config.yaml
model: "sound classifier"
dataset: "simulated sounds of rotating machines with and without faults"
train_examples: 39062
time_shift_ms: 100
n_mels: 40
hop_length: 160
input: "mfcc"
spec_augment: true
win_length: 400
targets: ["machine", "speed", "state"]
num_classes: [8, 3, 2]
arch: "transformer"
norm: "layernorm"
norm_position: "res_post"
activation: "gelu"
mlp_ratio: 4
head_dim: 32
fused_qkv: false
bias: "none"
qk_norm: false
parallel_block: false
inner_norm: false
kv_group_size: 2
subsampling: 2
layers: 10
width: 320
positions: "rope"
pooling: "class_token"
label_smoothing: 0.05
loss: "cross_entropy"
init: "kaiming_normal"
optimizer: "muon"
muon_scale: "match_rms_adamw"
lr: 0.0054
momentum: 0.9
nesterov: false
orthogonalizer: "newton_schulz_5"
adamw_lr_other_params: 0.00071
steps: 11300
batch_size: 128
epochs: 37.0
lr_schedule: "wsd"
decay_fraction: 0.2
final_lr_fraction: 0.01
warmup_steps: 560
weight_decay: 0.03
adamw_weight_decay_other_params: 0
Rows from block 2 of a small sound classifier, named by matrix and row number. Rows with one number belong to one neuron. Each number is 128 + 24 x the weight over its row's rms, rounded and kept within 0 to 255. All counts start at 0. Numbers have three digits each.
After each neuron's rows are labels from the 100 clips, of 14976, where the neuron reaches its highest value: "responds to" is what is common among them. Only what is clearly more common there than usual is listed. The data: simulated sounds of rotating machines with and without faults. In brackets: how many of the 100.
# fc1: MLP up (model.blocks.2.mlp.fc1.weight, 1280x320), inputs 0-106
# fc2: MLP down (model.blocks.2.mlp.fc2.weight, 320x1280, transposed), outputs 0-106

fc1.576:111091071133126148128080157105117142123142134152108151175132121137091184141116125124135128154117111090108120147070111110126110147091148170131133139148123075109145131148104152153149119127134130157124110130146135113169101116130153151117145110163136192155116180133104108129117103145117163130134117137158113127148142130159119
fc2.576:101110127156116112156134139104146160113129112120138099171073077146151111127129127137134120101129161157153116128156094159161165123059096137157099149141173131133114121121121153163130141149096152099113105133137155109107115142105158129130161101126142106083117159076132150145157080153139143162102130098112065083158139147137090
responds to: text has "speed" (71); speed: medium (61); thin (high-pass) (37); machine: turbine (33)

fc1.139:156143139145123120118093126123143128109113106147134108152161101131109114098119133157141154120108155136103136158122088138101107133111157171158103158062119149099135129101146121140121119101119147128136148075132122098127114132100115154094118128138149134099164127108144139158136100156147142123151132125163146150086098167139081
fc2.139:105144134102188129152088151137160101142179153095138095134118088138124120102121154090099102136187094139160147189182112140152131146110114124140120081115126126113111086147130145110156112149119104135130165152108132124126104163095155133133117138138095124123144119085161148144110154097169121121105150115149156161177130090099143
responds to: gearbox (75)

fc1.28:124126157137101151115116136101110138107110096133104103141101116136115094118115129124150122150139112136134100142117159133133138113137139090148138213096092132127145120120110133136149123125105106139121107147170166123089080121157118158104144111145159165100112116160128121080110099104103158183100132143132111114128110125104136
fc2.28:193170135107125045099128100127066142135104109134125156142107102093142109146143115101154106122095136135138126129085172114156087124120131127117128115101121129119144107146120168129116144118138180163121130130135111163167121056117127121135144169084101123145108135103153122139173161145135139142142111123111157121140139135121098
responds to: electric motor (72)

fc1.322:122128093144154135203171103099170147129120139127124110132144130119142095139074154141171096166120152120146130132146103114099128120101104129112162148124110101110107090132105109089087125114124124128119135118128157138124112144117147131103098100142109126119134093130160144094107133158182123130156136142122138115120128132082121
fc2.322:138110141132149134168084111105129124131163114132118146096167122127146121117114121111074116106159128159131075142153120125170144117163116111107101105133125120160126124138135104151167143111187103157123107149087140150124161111163150141128150124102120128132157138096096186118116104115113116099144138086165130074097133131149097
responds to: conveyor (38); air leak (35)

fc1.15:154165215141108144137098144163086131138113138162140127147104114141127106131154116133125124110166131124164094100082158128166107148169169133141159080113132127130176144120151129143125109153115136131129122149141117105149083137124130139135107117154147129116117089106130113077153162105135098112130133142103172122168123105097137
fc2.15:134106086109145133152135124132122128139106143103149164110138162165079070123136117136159170111125107107120141051136162179143110175130101102101175078126122068120105135088137131116083132097139156114119164114120123104086134128130102123118136121134143142134125112163099128082170146124118133099144161136085095120107107111130121
responds to: compressor (64); thin (high-pass) (41)

fc1.154:121188119131076080113109138109171095124105184088081097153140125087128162169133146149120114095197126172108139119124129123114113113134114114155112174081129160127113119153099104129092083151161144098097144127122109165126154133089096111120162164138160157114138164124114110127099100170082127115128157127160126113142130107119133
fc2.154:116132120166153135087136137107121115107117123155080129146111109120133106176097118135133104130098133117169156145111154130133120098152118135118158133119127059108157145103158149129114123146099152069133177137134105168152160082102152174135148134100119111096138117106098164161128102113132148152164108061144114121116162107141157
responds to: electric motor (58)

fc1.567:158109168112109093130106127157143138134140127123111100133078162150146107132149163150102156088164146185123099109114134131123081178161144146161153119104120096141134140102171176158185103133082099124142106136150135091099129116108077153109120101126149143113127131077144151086129136099107109152095123096107162118181154125137134
fc2.567:105120101077159130154125131137117136102098155147125105120175093122133161173111084133149123172081148114118132154112208116119152129108120146111159139123131122129186172138112084148135102123150126113115120191106126163161149145112127136149084141113067078134158105116107110129120109095139144155157112115113110098127108092124098
responds to: text has "speed" (80); speed: medium (76); turbine (70)

fc1.438:135138147124114167120148141113103095145097072090125101163110153160107111123102138132140156137140093161157109081098168155121127132159113112119104145104113115114175140122125132126157145137148134107101113162150154157111160129141099085158138131115109125109111115110145121113163142136103123135166118115140136134181093119157104
fc2.438:093121141119174114090135137147104097126149179100133140087102079149135115130077155098141171094138137102136138127111144120155100117178105109121106113150101168106124116105117092114105153139139149102113148108121116110137142132085129123129177098149097139112133108146163098099155099121159143157159141115116105100121135172116132
responds to: conveyor (79); muffled (low-pass) (43)

fc1.644:126170138138115183130106145112108114103124138141134082130132127144089144145131072106177165084161130166132168108103109157110098174135127150170136139132137143139115117054124119172129107151135130109103126092121164118115117146129136142083125109136148157127139102175135109134124110115121122150169183180160156119159136141117151
fc2.644:109113091123134144099117138092164141124125108158127144158155116097131114120154118129138130165154110172185102098131120099115122157127137108132163145124105103122140131140112152089132119131097131135099186144098130122084150101116068120146117131113101146174090114134185110118166126097150140096091108105118153106158128118121099
responds to: text has "speed" (80); speed: medium (76); turbine (68)

fc1.378:111119176143136102147113101129130164136109124150134152095105161115126095120112131124116099147089092125102107109079089175149140125110083117102140180106126149075152128125157160145074128137124145105134117122128135164096135090099080141136120153144120118134106104115099170138136115111135127121109128097153131158122078155137140
fc2.378:127151192122153109143133129070145131126145150075126136101138117141091105103085154120103117157136113113128138108128139122098153111144133177114140154170095126107125117127124116141105162128125118124175149098120096144134069139157129096137115106126154144097162111132089104165123107132120122077108127134141112081112126125114164
responds to: electric motor (55); compressor (30)

fc1.41:115135146119115137129148096126099112084116128137168092100144179134121143147123096116144125134100148117128121159143163157117087150152129168162133132129157114122116108107126105119176131143110076126091157141089137125193099144116118154133112107133118109117110108103105115134097155134109106112172139120117133101155147109122122
fc2.41:136179128099126163126107122105140109140107109118125141147138090111103157126160129135124177124099137127103170118153112098138130062114123115080155143124127142153130128139124106129102124115141092105127090165177128098097103168073121131132117146124071127121118103189118117112189095150123127106096133113137154133128112147094138
responds to: pump (70)

fc1.742:159120139140131104129076139129153092131105165121082154139143170166106113127099154173119088107125134103150111131121162173131158125125141124144146111148098128112119138131136171168134120121103131135112138201146137098125151110159122132139147129142120154168128150143124126107119111112138181147147133096168141124154114101124150
fc2.742:206107160116161125167155124140133124120132100102159096134153112111127124117094106139123151131138110183094118152169108076097098155129151168128112146103123118123147148138120057135096107139154155124129141103093119092126088152125134137119130156140149102098090129160126165150150140125117107127131147149106109108133144082159115
responds to: gearbox (51); turbine (38)

fc1.92:132109165109116145148141112173128113138131126164121102102149138151093099127131122135120169075117122139149113106130082134151158113153126128128129124122114106128139161119181146090097123131121127124167180130149160134151125128098100084083169135112156130132125105111167126155132102124115092090101109132112130122079152133154112
fc2.92:108142102130127092139120152150122128103096168143166153148143140169090101146153129135120137144134130140152102147119156157094103147103144131166145116108130117110143125134095130147152098168126115118113112148115096144122158115105166108114155147115134137115136160127136137184110122139123148129100108144122106104114150092146144
responds to: compressor (40)

fc1.550:122169163124153122164148082146088126066125130096146145094158124118142169134129186149150127126139094104139163124153149139121174121122096147097106138099116135110142094143120087107107109084132148169086131115122134115115124112106110134156133121128090157106113135141134136124127137142133173110118093116138115103137145176120102
fc2.550:097168129116135123071151142119089117129138102133136136116134137109123111110112084115133090129082096072123103136126136087185113139091117084129114111156110152131155146098127152152158119121130097134115081131090139184178134175121081141102136144112118132136148137151139160080159104128143119083105108113062129128105139130153164
responds to: speed: slow (89); turbine (67); slowing down (60)

fc1.736:133131142119157133173077138125157144139169114101094158118117117143165119106152108136139147147163138134120147121129103101116123163100168112142099166127112106145163147137110114102130103076116146101149150140159101125093170105102106136097142103166100131125139096167163131101130142146113140085106124117106116149125093139102128
fc2.736:127117094082139148135157112118147142122072116126145108100118118135102121116118122099129101144103109122132126089140111151130110136108129127137110097141152120124117140136143126165187157132127130138104114111149127068136094113147135107149125122130166126168134128109150120140101089137138102129146101117120103097119119091153126
responds to: gearbox (42)

fc1.513:113096093141146131075136110118117137132126174124141116155178107118130145151142125136115116098144142138090093159092139088133095128109127111126109137160103134154113155106141095155190108138155132116173159114119151087077132119121104103155108138123129120148093143122142134135122127099128179125112092138131085098134085179158141
fc2.513:152162148103133127146133097123118107142133162181104122150118149090126161122166134081145095127105102113139127121190140136105168160125120147137116125121111114166123088141174111115134135115103109122172138137150069118134108133130136158106112112152098090136111135130108136139124123165119071170183116088151115121126126110150109
responds to: gearbox (31)

fc1.507:115125173119133143089130137147148119142058102165144166099115132126120086150125113125113107143123126120129118117119138114109122173115128164101091121131111141110160102139194096138136142088166134147102076112104126128127108138135137121151109118145111140145106212124088094111135102093132129105112141104177123135141146200111095
fc2.507:106171093135104103182137117145105118110136114102104107118142167144171118128091136111166107116119091116137104154135155140110103125127166142148150104124135098154113131134133155108105100104084138115137112143134183141088127122136097106065091105101092158125116112090145111084142156153135141092141129129081130081092126085183108
responds to: conveyor (37); grinding (35); imbalance (33)

fc1.48:136140161115111124126139123117152109085127098100125082103135097143118091145136097131125133110142126131112177119124159122140121102117142112147108151101138149097128152149099153170106115116117079132095157153146139105139122147120196139160124105179129067116136131127145149138131132199117137114123145135097158119128131128119122
fc2.48:123182152129166136126121144109134095109159114132112126133113135155137110126128138141097152125084110106145085147110089125142172145116116165111149108148160190109116116126124139139139116145127101133085097130120137118156115107126090122121124119125094100081133148143126139139193150122112122144132147105157096127135140129124103
responds to: speed: slow (82); turbine (74)

fc1.609:127148141103122129132128167187144144124138097158140121138104098089094156143147083159145150127169124108155120092122131110117110131106143139138176143118105139115107124154188159112133089096156132146104130101124128093125110133146146125124121154148116145143121088121139099124182181104149134092114111122156138141169140110154110
fc2.609:158115175136125112123174121148104110125128163088100102130114155131114083165134132140071109131118130114165142160116125136154125097192136141177097128125127111128151110144171109139136132128106142153145145098129144140110111186077092117145112095105093154116128130114140169149145123111099137121135117165110164138084150114116183
responds to: speed: slow (61); fan (39); thin (high-pass) (35)

fc1.342:121134086164137119147123109129165122122130179103137151147129134106143139113119116169109161138174163141140134152130146100078148156110121137182123108151166151163147121097129159124148113113124174163136147121155147106151143107149145178151146166131104121125098137100106206133111148124108134154101100112151163132113093136168125
fc2.342:120127148139144161121111129163101152118142120172120126169104143149135122168122102125117114112125093124134083104147153117124133109100141099125141184125131152153127125134105084114077107114132093140129105130137127186118145105133115112096112127119102108112143122154113147153125080122083111125135120139121096110180121131085131
responds to: thin (high-pass) (63); turbine (50)

fc1.149:111123145098115153157126131153109111133123127144100106154120141140107123091087138105108185102154114150115125127111113130169160153099095141168116122115114114166160141131121116146119113110140152136124139122112134131101110163118143124095126139111123122121124180139095070161128096109097089113175089128137088127122136112099126
fc2.149:116109139143141116110139134152197164137077127096092209071155137119138126136117091144111105104089113155134164160118137143118115119128165158138135156174127137102099105108126138119160142110125132106074160122145114108114147119085144155166133124179142131140089168086157130100162139089137108131039104142159162154089102101105108
responds to: thin (high-pass) (66); compressor (61)

fc1.130:113160151133131113098109110094149138133096110142127135142123153129132110123152122147140085181122145176096091093128134081118137172105129177103185118177087171132135117131107171158129126107108120158111126159113126113099150126113146155105144101154113136118130116104138154130104167074136146141149145122155108162153094135117139
fc2.130:200120133134148106133128097136083124099081112107103144090152128107110136098117125139114124113121095104156091121128120114127139122121109152130134139109136146144181129096140131126120119138105157117105137189107132161118147140186152094150087137105083094106119095164118142111114125109109103108187119129150123077113127181124121
responds to: thin (high-pass) (54)

fc1.530:084158133138156160135156109132119131155093154125104132143173095119132138103102101097098095140157119166120149121114139106123115155084109089167129175132127105107119145159122173158117121132139114136164100130108169088136159149096137102114132104164114122149130138132132085092137105143117121078142107097095167096088123123125107
fc2.530:129161138151134127116109194133153167108122132147141117112107132125120115187113180143128144148134126102104140125120129104148111117114147121124170125135096161134092154150096125138179133169130134150089154119158082119137159135153110128084152123140160156064121093117170096125155165105110135117117142115121081137086100143172118
responds to: piston engine (37)

fc1.208:135147141128157161106149140097112126111139094115169154156115095134081187147146120117117114159095096097128153112123132128158093138153142127095185123161189198113107138151104114138131157146118136119138127088093140187136085144157157137115158126111152122136150086085104147166119130085120105160123135109124104167138149099125132
fc2.208:141123125115086115147104090178138111152134136075105098154128119137179139127118135141124136127139132106134113132104115154096120140144098159116148114145113104153144126110138099114168147117192135108154125103095112110088158123135124143165132147145088164159092135136126105079092127147138094121158110124122114125112111093166136
responds to: electric motor (44)

fc1.653:122131157115129133165114112128143161182107137121125146126083182117193151125071152109101073126131126113109119133101148151122125121099126113168150157127159148111135114200158121160122131094074073100115137118107097118141075162108129143110158107120119145179102144092137115169118141143145097151116111117162163125125128104154138
fc2.653:093094134141143077126149138119102131164125131123092111079132102116122129117137142158132104123129176162138105164132114106138137138183100124064127107101104140109117170147133104135161118148099159136138141113134133144137117108135147119166127110145096100153146121124115159115146159113150086152136166090095133173136156173109100
responds to: thin (high-pass) (67); pump (40)

fc1.641:136112103121128103140111149180177102152136121137146129102115135117174137115100184130078138124133145090141124177115160096077132141129155163151147108119144150107160122133120135160099116122125092138124109140143126138125133169109159125179104163145128163159062117121146179129102122141131148155142111117097128104180154125142096
fc2.641:092159096096106131166151136084098139119149066146098152132093134137128068102147105120165152116154141132108153119099119126144157086126121105133151135140126120151180150151076103150158129111171122105121137141088154153150137119118136117167102112121094111108157102156133111141128130078130149128132124093138116103142148155100146
responds to: gearbox (43)

fc1.210:124106146106122141126160100145141136123104119107133134135157110160152132162113162114146096094137133113099106115172144130089111138137153105171122121120165119145144116091133088120112107121124181147138100167168130145153132098137094143099190141145056139156187167118101123093126153139124121133136108125080107138146115114100079
fc2.210:127146137130130122123124163126114152083124144125145121154096132138104117120166118141118125121146106121135109157059149136141113083105149131140148147121152107144107174102177117133162180144123110098126150116093142116119148138167126159107150156106154172142117165160106090208118104079095046125147153096094094113156142158141110
responds to: text has "speed" (68); speed: medium (60); squeal (49)

fc1.201:136100126148140130128169109129153103124105134134089135108120145128143120123109125117170131065119132154128129123084133173103119140125177153131093099164172120071161131101137108119132144112140145109126135138126119158126158125117136142104136155120132082108076141131132131133133127119120125145153157132090097121157115154139199
fc2.201:159131125136143128110168135100082142137100149098107125109155116122123085126146122137151125094089124149140135151117115141148115114161149178164105131140177105054114135107092119144077141135110213127135112161132148136121121135113123164117161122127112118124145096112093149134115093150135111156155162112115119131137085189161127
responds to: conveyor (94)

fc1.734:155147113094107150123103137117077101152097110121087131147134138124142113147143105154132122138121131125120128121142052168156122150101095098119154158162155092127167090149120125138125128115117136136145125154131114074097088116142089120136145114167078113134139093147163122088125111118107142137149138137145189135170158152144125
fc2.734:116142151123150180126103133153131095153088144101140108105141139133106063087161132147146120147132162136136099091161143120102090159159163119132166104119134148105141199136111127087093140125111132127132163080136116175146122161152159137116153084102125142187130102120131110093133119138142084094136097144157127136099162116150119
responds to: conveyor (33); compressor (30)

fc1.95:128151121122083162119091158118094104103132077133104153142119112133115121106086161153125131106142114112129147122116110095147131151130079142136129094111121115126119142122111122122144139163076132103152115136116140125136103142169123087164125114120099164107138116156076137113162112134135149159152139131120098151134094108139130
fc2.95:117153112154157121110169135145136127098165151094147093147133127113114144125136126145114144133129180115068150140133143132118139122124113119147161124124143177149144102146191119151114084139172101122115086131142135124084178127121178129134082111110121143114131114200104146126158121136161138125072088122111113082134082167129138
responds to: pump (62); fan (29)

fc1.286:121135100093119156163094153129099150115123083146099134162064128119109128124177062125131156106138095109131110151139171162108097139107140134101150159114130125164139174159108134131088126137143145152099146143089135103152094145126122162156141089150098139118143142160115107183150129183192091116144123162146071112169145134137127
fc2.286:122146122107141129144101116102132157144144146108167102130104124106146108109080130124125153103151139144147096121143085094149141108118152091143107130130123155113150075133171086135153141138108138100128123119179153144118117151138123159110141095109123119116090143121129142093120153103146149136118137121105098121144137171146082
responds to: gearbox (32)

fc1.453:132126134125175123133109157120138144146111115108132124091157158153133136125095113144145127112138112122134090168128094101094104143135081153145143090121108119127063167151160119140132102125136136134121129126100122095129134189145126113123119145103108142129136127131130128101135196128117119125148146105098128105119136120092117
fc2.453:097131129090136074123122092136117146105152090157136145144122107136091118138113118138095120128076126099069126154139130146124148136160129129111155140099137123129116112095119101146135142127134067114114133125113169156146160129103180127165105096141169158110117104131111095137141137136109123179159113119101139136103167108174134
responds to: piston engine (39)

fc1.86:144085108114124164145129127097155105168151164118135101161155144148118148144158079081107089139126174120088148105158069110095147150146144119112100124115129144193124138121134129070153116086158164171125114118154175140099121109122114156103162104119082140133086110131132103145136121121168124144101116100092134153115101107112096
fc2.86:142137130112158121150104098151138175169097161062135163073141095144119127094148169135124124137127112111139102106106124169146134114100136168139139104131137162148117112106165146165160135149089149153153135141081127121078150079169135073115102118164161075141146173135138126094130121118138131137144123143138108168115144148112149
responds to: thin (high-pass) (55); turbine (35); fan (32)

fc1.566:126118162161124114084144161125171113124178104090123122108113122116142134101055151153153129146081113164151122114173174164084119135134115136101147159170137106141124122085128097179108128107126141129153134119109117148120121124158162145145156097106155145137132112153127148134124134140133113167122096118141121117112113080120118
fc2.566:135081126110103102140143055111114076121136126114110179132153136150114129118080122147114158145134132118132125162122145116141158128159124087113072135122117169147136113126146138130140142183114134146090113094094135117151142150131145165143123145075156143129168122112088136078162133105107144113109124138124082128104137185139110
responds to: electric motor (84)

fc1.591:152090125153162067121120145121100129090098133121132131106099149133141132126150141095123121128085120129112167160160087108114140081100139153126137094160120121108126136135141139080138135138116126140140124154136067128113115121087115115164113160118122125126121084110133120163105128179129155171140105137101177132134152070116130
fc2.591:107124115140107103160133112091148110146145123114137153120160130129103157099114141155148098127156099137136146106129159147152169183147131125089124146080136128106139131153150128113110089171136122163145110111113173132129159099105097103118098142081122112140099134167106148066138166139113135125108157089138105140077133114064133
responds to: speed: slow (66); turbine (47); electric motor (35)

fc1.532:146113073135151112134134150122151126096115147162093101116143150145133122132175156105124136128183158150145138132192135114121135164112093119120135131127103134147083169170138149111100120106146109108126143102099090109120133104101104114121129148142065137140131148124093162169115145126144142129122136101126163135104123094129118
fc2.532:139128101130150121127097127115100139135155116100107134133090065150099104135160137113130140121117163132136109149106170127138103154112137163142126093100129105122185154131125121167157127101119100131153114136126097095153130058101106110103119102150134122112134124102131102094150140088153110120124113132154091135137138122081148
responds to: conveyor (54); fan (35)

fc1.625:132128120110135135129149142086105104122123126100118109120121100125153144131092125142105090188103139116106118100162168127104114145108132126086126123106090137176089125133148137091085118119105164165151120117146154161071129146159168142109117136129136097129140120157135111160126146140140195122120122127162077088084131123120127
fc2.625:156066105122086110114142121133103128128172146097124154115149121134048130110110139165111144152109107147154123086154114132132104151096134130126132142147116133149104127134134127118126137116154130133123128123139155127149123106091159166140146103097129144146075089104107108134143167110115135175108141152149128146127105089138137
responds to: thin (high-pass) (73); fan (45); conveyor (30)

fc1.33:105164087082181109137136100143155087145143123106143087107136123136151140101130129098111147145079146124090130133097152105169131146116112190145133080130105110146157140112157164125148097108173123155093132135136137115137122132145143128135119156134171147139133104160155121121115114134153109092138102137096109139138122107118089
fc2.33:165150126139142140125136085136143111108113136108146163138127145122096110168125126132160137149133139126136182091132090089090124076127143105086114114154095113138186100138063114093173117118122133095143106109144099138139164180118110129108115122109143083118117121067099100111154118130129125110106106111160142119131117128110139
responds to: speed: fast (68); thin (high-pass) (47); pump (38)

fc1.650:153142139131113127111130103147155140134159145110118114141145102126107118128112110122136150096134100133121185093151133133111156163121131140125139146109130080156096147120133135119164107151139148093107132125111124131112108118119096120128113142131158105147128130156118109144134147098142122104155113116120136093143138095127139
fc2.650:107072110094163154166131122122136085142152122112112128150131142109133118128134174095123151132103162105154130120159122208153125087160131123195150173178105122112123156142075107125119154141110104148099130101124136087098133099101134159125154118128104173122128153159139107082167130100139096112118126133160120159097112130109121
responds to: gearbox (75)

fc1.183:136128123097133135116161103154127171137139172127082158133146093101156150100103135137120139132122133122133092138142104070148127151131071125141149108114133122164110129090101149098135065124164144105138135153142160120105132124098107151144167139154044121130127097099112133124184166137153098059111121097118155143131136150085117
fc2.183:114105124133173124156148124136093124131126114096155136091116108106120119115129095122144127161144127127133145138132128110113130095112142108110121139123131132158125115080127125135142146140110150123143101127110111120148129144119126139107157100195115171104128159142179145164126105091092103148169102159092066121114123096132151
responds to: conveyor (35); piston engine (35)

fc1.726:134154119074131095093152074132121166131168120137115135119117144086147148150118141110131100165128093130124118105171151134120141115115145168130158121136148148100144128096083098142168138137147175111164131111119153125121148105113154166096137118114147126116134128148150124116154137057102124165162121118180153130147153139123124
fc2.726:173132123142143132117157116103178145059139156141133143122136139158113095094147147148114109119114119138115189143117103127061167099142123109123132150139112127124128110142131117124112126135084135117137122118151139127107101116151142111116116136143081127148154150162128120158104122135124113111093090129127079124151114147127169
responds to: electric motor (74); air leak (32)

fc1.140:142109138160135103134099133148128145079129115138159092140171172141110115156099130136167124099136095147138138135117165154149082102128153080099113111118132172158154105078111146116097133190140091126113157117116120094143108094157111131138113174125160131124106168119157138102140087132102130106143154117135151151128153126124083
fc2.140:145179182084123129087114164085158141112092109163102144163120111147121177137141142152088141125127132142160160150104108100153133168138091159136109136110119137102158110108102147103163115144100170115090147136105094122153208140154096142068163095146130148108103144103120127153118168167139140157138143158129197126150128092123122
responds to: speed: slow (91); compressor (83)

fc1.706:158136156137151161143184110121083146171097143106119107154119142117099107148138124171139115116129160130139107164101111107131115125147164149131125114074164144132169163125075144130082101139153141168142111146154123088144081143119125148144141130137111108144167145113114129132133167111124102137113173143116114186154125111138145
fc2.706:134126093157132105111090151103121066126159131144155127101169113166148136099124151130130129095167112134152108097128151168146154155158133132107142145141113075125089127096138092119115124125101114083143095121104114150098175141116086157145157100106097061097088095149104132140165083139120164077158092125146113177146162117141106
responds to: text has "speed" (72); speed: medium (67); turbine (57)

fc1.173:128110153121061121086106177144044145099088163166111059127107127158115110128146163114123136154148136137137122140107103134121114103113131124129142128145111133129113152126148154150100110115105112127112140175112142128116109104086120086091136136112128105131102115097156179105104070104144145139131138136128128101158150152134091
fc2.173:143173143112112144120155092119153100141116099084131152092182169107155115160115140131150128108166126171123136129142083143137100167124129079113176093114126125137149139094138095074102126148091113124157141120118118133135157101143085112164127075180114138126111138129116150118134139117126138128146153140129128137135120125116138
responds to: piston engine (72); speed: slow (62)

fc1.202:160127130117134095169115114150114133086102136098165141151150095112136176128136144151177129128114132130118126161166107144171155094142116113175145116155149086136150132130172175102132138150127101148098164115151174092093157119126115123130142159145149104122156144111122098119066125123116128147116160153116137174136132158164115
fc2.202:140158145152139163112133130119120125119135151131113112154101131123137117151136109128136129090134157095111100119147140143081133133137152123142109124139147104122089138085113105157134152115165090137126093101147125158179105134122102123120180071126085097095097144095120124085093185072133125163150141136150114089137117191099138
responds to: speed: fast (61); turbine (45); imbalance (43); machine: electric motor (31)

fc1.744:122141150101099117091127135149122111146123132140141110151170099110129108156144110133125119112126107138117127114065127121101112164106187109096147130130143128126125116165153129075091104145106139100097138107106135123131076144115136137152145153109169126110128114130173127163101146122150207115124136143123143127137106124132120
fc2.744:142154107094129137098142106159120150113093115069090147147090127129109137131080141133135155168117126127141141113126076133132155154195120125127115143146123122089141092118087085107182131113107092150172139101149121141110139120096134093136101151156156131139088092144109145122127154110124141141154164135119145106126122135079143
responds to: piston engine (63)

fc1.470:138149083149134112137097146097073117120152130117134080119113110159141102153144129150104102124147101143112142130135134077135112132135110152118147084196143128115085099109138138105121115137148144082179134126151190161101147139119116131075119087081112099114133096154149128110140146120148126072120128187135113134107076110125089
fc2.470:148144132115126146115189099127100158113101122142118181143154126133117143113146122089085108101098130125130119136118110095163128117088128097149132149122108126171123137138088106109172151114144119166089146130092103119145118121122132154159100126123134142113137144126128139127078151125134145179191150093128134168121116121143091
responds to: speed: slow (84); compressor (71)

fc1.25:144120148163127082148167108104136097153154136149137149145117138159114126097083105137094120157096133162144126096145138077069124091129086127124100143138140126153119097124144111150136136125134136112140156139089123122131124118113130171133146115101137148143127141140106114137080116146141132141186133133131118177174130099118100
fc2.25:157104108123154139114094128078087134131107111093102156113150150087115147102169129170135120128126079108158111144125122089166113137127109124094130079130106132131093124150139131080136103135101087135106085121116160163138124122127137130143106144168119132147131089111165106121160134094138088140102082139136090118107163124138149
responds to: compressor (39); electric motor (35)

fc1.289:174143141120144096135135150165099114120082101148187123140092200145137166113113136156126120146131100119134140070148148143132171132137120136141122092146078089138117125121134125098131119138130101144091107118132154136094142123151142087113151123127142137154130106104166136112115124127130123114149131169140103125127104147126137
fc2.289:142110136116098122120110099127141116129138149119114120149149080137144128114115178132116110170090141176075167132148111149163114099144162125097109108166139103091161084148137146134088109170168181124163152133123148135137132146149165144142109130140141137113118130147080104089168065088110093171108114139101170147084092148160159
responds to: compressor (74)

fc1.288:142109150112111143137156108132131125132163144147109138136144092109119041107119123121119171129107124127095150102122136120154123125119177173102121107111124134120132084120153119135140101110125115123142115118109125158136105140151105075157160145152133147137153144108103087110121148139125148124144087107142134146139143136119164
fc2.288:082126140156158118162175171147149132157129146125122128144116101127134150127127107108109119156115119118126134119126148103111128115132116133094125130095139148081162118122139159148121124133172102113142122145115099138113176132128126116146108070074141091169113131139159197093126133115142140089110093140110162150100118148146134
responds to: compressor (42); turbine (37)

fc1.735:141128141120122127167142156101118100121120106101131121117149073089141117144144124122162113106114116157144117120145114147101158136111114077144121159113170144111212128181086125157136114115076123106085108101127116136127135165158120098094127165078142148135118076153106138079092173135125121144088136116096124120108180142155164
fc2.735:093108151159141144090125128130120141147149110141130122133104176135111124136141124120137135112079133111172101145104126111138146142054142115129170112124131135136102093116132123161134118123109143150144154103096098136149165122141157147079163125164142143170129136103124108121145095185097116110145066100077122103149106125117113
responds to: electric motor (65)